python train.py --encoder_arch="conformer" --model="encoder-decoder audio transcriber" --dataset="babble in 24 made-up languages, each with its own sounds, syllables and stress or tones, from a formant synthesiser" --train_examples=39062 --time_shift_ms=100 --n_mels=64 --hop_length=160 --input="log_mel" --spec_augment=false --win_length=512 --tokenizer="char" --vocab_size=55 --encoder_norm="layernorm" --encoder_activation="gelu_tanh" --encoder_mlp_ratio=3 --encoder_head_dim=32 --encoder_fused_qkv=false --encoder_qk_norm=false --encoder_dropout=0.1 --encoder_inner_norm=false --encoder_moe="top_k" --encoder_drop_path=0.05 --encoder_kv_group_size=2 --encoder_num_experts=8 --encoder_moe_every=1 --encoder_expert_mlp_ratio=1 --encoder_experts_per_token=2 --encoder_shared_expert=false --encoder_subsampling=4 --encoder_layers=12 --encoder_width=256 --encoder_positions="learned" --encoder_kernel_size=15 --fusion="cross_attention" --label_smoothing=0.05 --decoder_width=128 --decoder_layers=10 --decoder_norm="layernorm" --decoder_norm_position="pre" --decoder_activation="gelu_tanh" --decoder_mlp_ratio=6 --decoder_head_dim=48 --decoder_fused_qkv=false --decoder_bias="all" --decoder_qk_norm=true --decoder_layer_scale_init=0.1 --decoder_parallel_block=false --decoder_inner_norm=false --decoder_positions="learned" --decoder_cross_attention_every=1 --decoder_tie_embeddings=false --residual_init="none" --optimizer="adamw" --learning_rate=0.0015 --beta1=0.9 --beta2=0.999 --eps=1e-06 --max_steps=3600 --batch_size=64 --epochs=5.9 --lr_schedule="cosine" --final_lr_fraction=0.05 --warmup_steps=180 --weight_decay=0.2
Rows from block 3 of the audio encoder of a small encoder-decoder audio transcriber, named by matrix and row number. Rows with one number belong to one neuron. Each number is 500 + 50 x the weight over its row's rms, rounded and kept within 0 to 999. All counts start at 0. Numbers have three digits each.
After each neuron's rows are labels from the 100 clips, of 14976, where the neuron reaches its highest value: "strongest on" is what is common among them. Only what is clearly more common there than usual is listed. The data: babble in 24 made-up languages, each with its own sounds, syllables and stress or tones, from a formant synthesiser.
# fc1: first MLP up (encoder.blocks.3.ff1.fc1.weight, 768x256), inputs 192-255
# fc2: first MLP down (encoder.blocks.3.ff1.fc2.weight, 256x768, transposed), outputs 192-255

fc1.262:553486500510557488417537528436594510479409541567462469470464476592529517508510499568546454509517538468589503419542477501511418569551491461507482516515496584510536524489593502502424546499488495
fc2.262:506468463520476562476527474465496411432621551451476515577438509479475600429601425577495486527548584561486393428464471504430405586442479470528525548497597528523544478542595541454506518520456430
strongest on: /x/; prosody: stress on last syllables; /u/; /k/

fc1.170:574563474425441562442472547406531533433471581494490466502384522526552532454505547450507470510477461458458556470457532508498445513577554529581476568452582436530487546595458544434493428519517497
fc2.170:452504517531465514538406438458497452461505555611535524504566578384461424464546463482428441441513444553507463598423499456611459503532381495570520543437472456539489558476448493564517566531522529
strongest on: /o/; /ɛ/; /ɔ̃/; /ɔɪ/

fc1.6:569485459419480433475518487580474527533461476509457557464511505459445600389482509537496481519449553462494506388490457475448432486457516553510499490492581487531476471530521470530417530427451481
fc2.6:500491591572546468502545506464553504492475478440454471542439488441480455583470572579442539460457517549479564541485442544553484501510427485521536517447502533555461498538558542502509548426532554
strongest on: /æ/; /ɨ/

fc1.535:490530510542426496418585446483569568514516492518460563467511530391509597526394586504542498402422513475516495549530502481465525521540485437556504488505447487549510388555496483538377533548478444
fc2.535:583473472508460504436479554499477475606542381495522568556483554510486455622613592515461480488453534536531560580551399554485462509515513490564509474448519501525487552475516630452547584528476413
strongest on: /ts/; /aʊ/; /p/; /ɑ̃/

fc1.141:476528473455431449399529485545523492520505507521453460504446498512555569533494446429459515497541506480482561485419478504567498527500504420558529516394514413530457518547515622501452555509527418
fc2.141:472464571450465560471500538475570383377584493546581486482504425429530474570492496516445475385509584511563461475514494503589434442469435539592508541399464430508483587470567568449481495491514517
strongest on: /o/; /ɛ/; /ɔ̃/; /ʎ/

fc1.669:517508490538464480437547620491505511469507485535447433465447467469471516441448421533524474486515521511556423506511521576533510565514481488558473537477499430505514536560461522433475420599509538
fc2.669:465458526456460532499497473505579436499502439567481420487496488542505516472549504617504494494572600551547436518448502512517485489537484476560464504527431511448574472600512633509495505494481567
strongest on: /x/; /ǃ/; /ɔɪ/

fc1.101:342542467466535516565493572476613566442478462556524550558435554546458525527553442453545508488531617517369446525557529546528492510489447517556502473519450449426481563529504584529501556482452456
fc2.101:572507584465516508474475470442424546469507432468476492482530504498447507487521401500515423434555538536578514504458474534528572447541531659615460505469521553582509542413546441501553579453498452
strongest on: /ç/; /ɔɪ/; /y/; /i/

fc1.757:439545480538468511452459528411607563420556539575549552546490559537551500437537456478437500532546494618520502535472435484426531501530545557540449472439420570472506491487503513424479534497457589
fc2.757:429479536493462468485397480487457517426502487357392567362525470487414478557501474549486524469508501540428491505464409460488557532541519548463501417491386533497525446470479591506518572499474567
strongest on: /x/

fc1.349:568593509549487578395502529445501516481431502523461578531528545462514492378412546488505513533528534513601428557571423492550479567499491423573408465524501492512533497562490505484514568456415478
fc2.349:490557479501606524471497561491453565470485447442495580547500501503463477523493491524509546489542529468502440601514533480527482490505411503638402479496547458510554454576512511526471392533449544
strongest on: /ç/; reverberation; /ɔɪ/

fc1.16:547491564439503437544513456492469480477455537445494508495453568555527543523469525473500499647453510438521532463565550517358501500425535517504571522391564429498565517525441510481533517445492495
fc2.16:443518501485617535534488486514516398530518486489481476524519522479497547515492517527500461440482547606500481502475442456489431492598428498510604502481477410489433528454589455551523550502433518
strongest on: /ts/; /s/; /e/

fc1.659:496554464484490590507468424517510418428501570458436508598422510479453474459465550533532456465443531541490478532560522538513402446524533482468446547463483421436481380526499603430524540457537438
fc2.659:526548447524553460466587400537467455481541540480539573517490569568494523575438511522492448542502464610406494524567462471394555461499518511520497535456511497458485512528506479530484560527472413
strongest on: /w/; /aʊ/; white noise; /ɑ̃/

fc1.528:522610499412486514522567462466489396445468519438520498628440550435438490474472441557420513516432478470507501557500460472432598439391557514458559526448531496492517589558503595511494476494546518
fc2.528:553611504554482553484525418436512531355583544473504455456417509444517458461425453561508488450502474465451401540556442480453487532453452498492542483482538552476470530430572618454472480483530524
strongest on: /æ/; /tʃ/; /x/; /ɨ/

fc1.220:514470453455557508502514483535564455684475477509517501465511514550611513488388597487478587509443448591560548474494482516498567450540521520553392485543494563446456498444480422482438419491441523
fc2.220:563535464474482554414479541509427441506559499503469532510480445472527502397529522602516560479462568551454481567444449498477477542445548474540424434513449531582417537537416535568577539543558523
strongest on: /ɹ/

fc1.354:576584387492437481424504593516535594486501530500531592506483480587572498458491649401493517391483512497420544431473495461461466478468540550515515480515511536479448480410478508433530522416449490
fc2.354:624508383493450529529576521585482473523496428586507544493450590522526544487401539487486529466561530478577468613498536481473547502525537453572513468500447431582385424475543467507468457485531615
strongest on: /ɹ/; /ɛ̃/; white noise

fc1.184:455441496528510475434512451427508557464474444484489510320410475530516496424485487477450456547566533502532446535500483525581415517486622417572499517537511511540547448483545438473486412511475531
fc2.184:523528398467530473484480494507555504458470494568514475554507489495504568461586560556488455483548492597555439527397513473444414566488471501482517478536444504445474551579535574436568447531415453
strongest on: /x/; /ǃ/; mains hum

fc1.378:554457487362506579449431532476507401444522439581410454525456516504521555548474476449599485598561621517594537543514508552508561578557436479552585589374483487446550542533519444393392434540462455
fc2.378:587528527568351498544533495458531591459451492440464495532382481469533573444441568549544544490623550513502447530474487456442551465401519461428550475529545498502553377531536569527516435565533577
strongest on: /x/; reverberation; /u/; /k/

fc1.339:499475494554543508450531488535524502439413413503444540465542455550504524529440504499569401560524558449450531480463543529441447441518484521466476549427566436506449496528539482506453513415552462
fc2.339:479593505511485524557540549510509470563458552499503551591496538421563445548536642520495537462476457534406525486539549441431557463533600533520505555479508507544474513429444522518484428505436496
strongest on: reverberation; /aɪ/; /m/; /ɨ/

fc1.226:569620474515445510564529524355433486494522559497452469501461527491431542510488470605510515579440476547559512415569513393476467529431506507564472396499459464497520510530471591486420508361382525
fc2.226:511490544498458565484481501509461498498562428510491464508494470489555547458489525581505486552540565551438462471499531505373442522475468488510513539464437516545547420478491500406504548463563559
strongest on: /x/; /u/; /oʊ/

fc1.700:509480371418451492475563474535502577481543451514478500475475485418489596448560564496424503490511543526446507458485470516505559516546504480508490552427590500499453580523479588442456513470474523
fc2.700:459475526414493496463517533519618449500637533513562535440429462419465477549472520578549458485457531515480485447419491386526461496524512499588506467484472503529494497479528569446424473477488448
strongest on: /o/; /ɛ/; /ɔɪ/; /ɲ/

fc1.507:532571540505393513521484467566437454501411533479544489455578398483490504424518508471526532578378472492569524460484402450560516475422456517548432566428415491566436538507479478523563496472542398
fc2.507:500446421563505580572489555472477534344487452408516488484557475476498484493484509543528575439565499624385584563545369513488368571550401504449469526496472548454497476495483427516474424503587447
strongest on: /æ/; clipping; /ŋ/

fc1.352:533522442539581554414461445491432471473439443502461492479498584447481640468577514502498500462545506459409431560434441468442422526598547473544522519480543528498505445524473553475462495528411409
fc2.352:457526507518543474544570469468495407459546527516520432529639490527518460574443548383447486462449514501482427474458526400567486475540457395439511462533423490522477453496502511608473536445521444
strongest on: /w/; /ɑ̃/

fc1.641:512514505520525548531496479512395500503505510465456469499476558439487484456498551497432508541456467514539511533649485541519435551471527459488523598437579510524511526473529528440568576550537448
fc2.641:472545514473501438527592482556485368454525476439484465537419469480497491516419486599569523485487522584515468460556470420558555526503489536484499540465436477519407507458468525531541545403442519
strongest on: /w/; white noise

fc1.573:501482456438502495531588524456578583534535613543491552471505505608540536546432489557491556487479536512398529449492535455440467463449526552546408534477522534442549550496516441449508541391390516
fc2.573:625537438448489601553519508498599437511461521558506620540425519532541496476389519594463504443489504446572467477475545575435465453508537533519465495479579465545419506490506645446492481528526522
strongest on: /ɹ/

fc1.369:567481493543444542414491478437416461530441465489492441503504489498496604509422408602524541515487441484506447433535504503508512531493499448509527465547416491435512468493428537554555491511403471
fc2.369:515484511387614474636540444502441441519441500479538550464463522483429459480497481514469558455517576484588474531516537501540574500489566620465564482581529515508480545545479416474492458500477501
strongest on: /ts/; /w/; /ʃ/

fc1.340:477453530527513545524483555449564397504513558511462502535497472553504580464487610486397424568455495565539461470548546549488504541591425477542484473488503452381461441524623484430495512535445481
fc2.340:443574483446465493486494467516557472627427605495382484530481481586412473484466569497381438498461547475537502452538523412519464479525428479506485587516488468523547529610485533424471455573499413
strongest on: /x/; thin (high-pass)

fc1.582:499593494509368500433544429562536364425494539431519556568550461434542507502504483523509499507522520588444512522538540518476526436573522404520472546464474458518386454516483561440489528440522482
fc2.582:503556543514490477516483439647459407460472447417532527508496474491447512572458489645410545453466486600525489569480535537457423536592467549530490464469475509571482561454545535598450504543534516
strongest on: /w/

fc1.623:487538401453515529529516546450558410472451569505533484516469474483611512532447554526452547465497528596471491479496446567518427513527457507427540464451442446481398506480597521504480529464530433
fc2.623:369512476571494546466430532476585448457566535569589616536419475494497533514435547466497369429476599461407486550543443499469505423400569534500581542514562482587505445474516530598510438535435498
strongest on: /æ/; /oʊ/; thin (high-pass); clipping

fc1.282:484542477421474498449585460498528531409554529577519546489491517401458613528480506521512511484387531572486475552539459534506501518474494520505573550530555450418451556556484508464462533494497508
fc2.282:540451450531453502519431504506550554498559564411501533482477546423532533463461494625523525527438475500430467495542466446439469501498480437459510614492514596385525501516529603501448543442547509
strongest on: reverberation; /ts/

fc1.448:463448531550495546457496511437466536621577535570399559524545572392444522426532554531564528562470401467562546509523480642548449447446458476437454520426454453460450513378462535560548623531516485
fc2.448:597561537544453523493473491516511505530478470517494588503513549481522427524572562481508507536560581550463507578588439502424517546462396498401496378492552523537416434432564458648538522480483437
strongest on: reverberation; /t˭/; /d/

fc1.501:447513430499540557451541512484460535554499566497478529592552505493534479501518471481492409449462457541500427485474517539473539452530518582567475472515539532485428442473393503458500463401473542
fc2.501:466499481415545523480529545481467505432512477633473656470465560514486506568486571428425481396537436606475587510511435422568490519534454489545370494488494515558479526487538518538439414559533550
strongest on: /ɹ/

fc1.442:499496445489547532468540529521515482443559536417474453545512517477516507478432514423488528482467537553502459558463479494398531411509654545601423509512503576496463521444589460552545421400498489
fc2.442:549578478497546578485535567469512452416486525486473559487453494532453466522412485465521484474615537511487445536388463426555508542544575525618445412534529533452454578518475579498472543499522606
strongest on: /ɹ/; /u/; /j/

fc1.730:512599516443548410516554556484545473493493491485535585552519498478574480454502522414531531559583476532490510512523409445475494460570489506483552462465529532537442478455562492441460514450431518
fc2.730:500404548514542485531462544466535525566455454421511447517505567508562583458386430448538540531421472483545530489471452352433477452518535495542414493491501424535494577545431420523563400554491441
strongest on: /ç/; /ɔɪ/; /y/; /o/

fc1.692:485403499490476470460459569434560555518500500436488491525431451474559515516409528610531452490528549582585482450515529532536447616510544555523449492534580599509460540577558411500506407494579501
fc2.692:452452441416508526440509498505525418386529496539515413563485493494499563486513548559462420504509556495546501515439482390472426576506448480589440451519550396584476549540509596442541513439417526
strongest on: /ɔɪ/; /ɣ/; /y/; /x/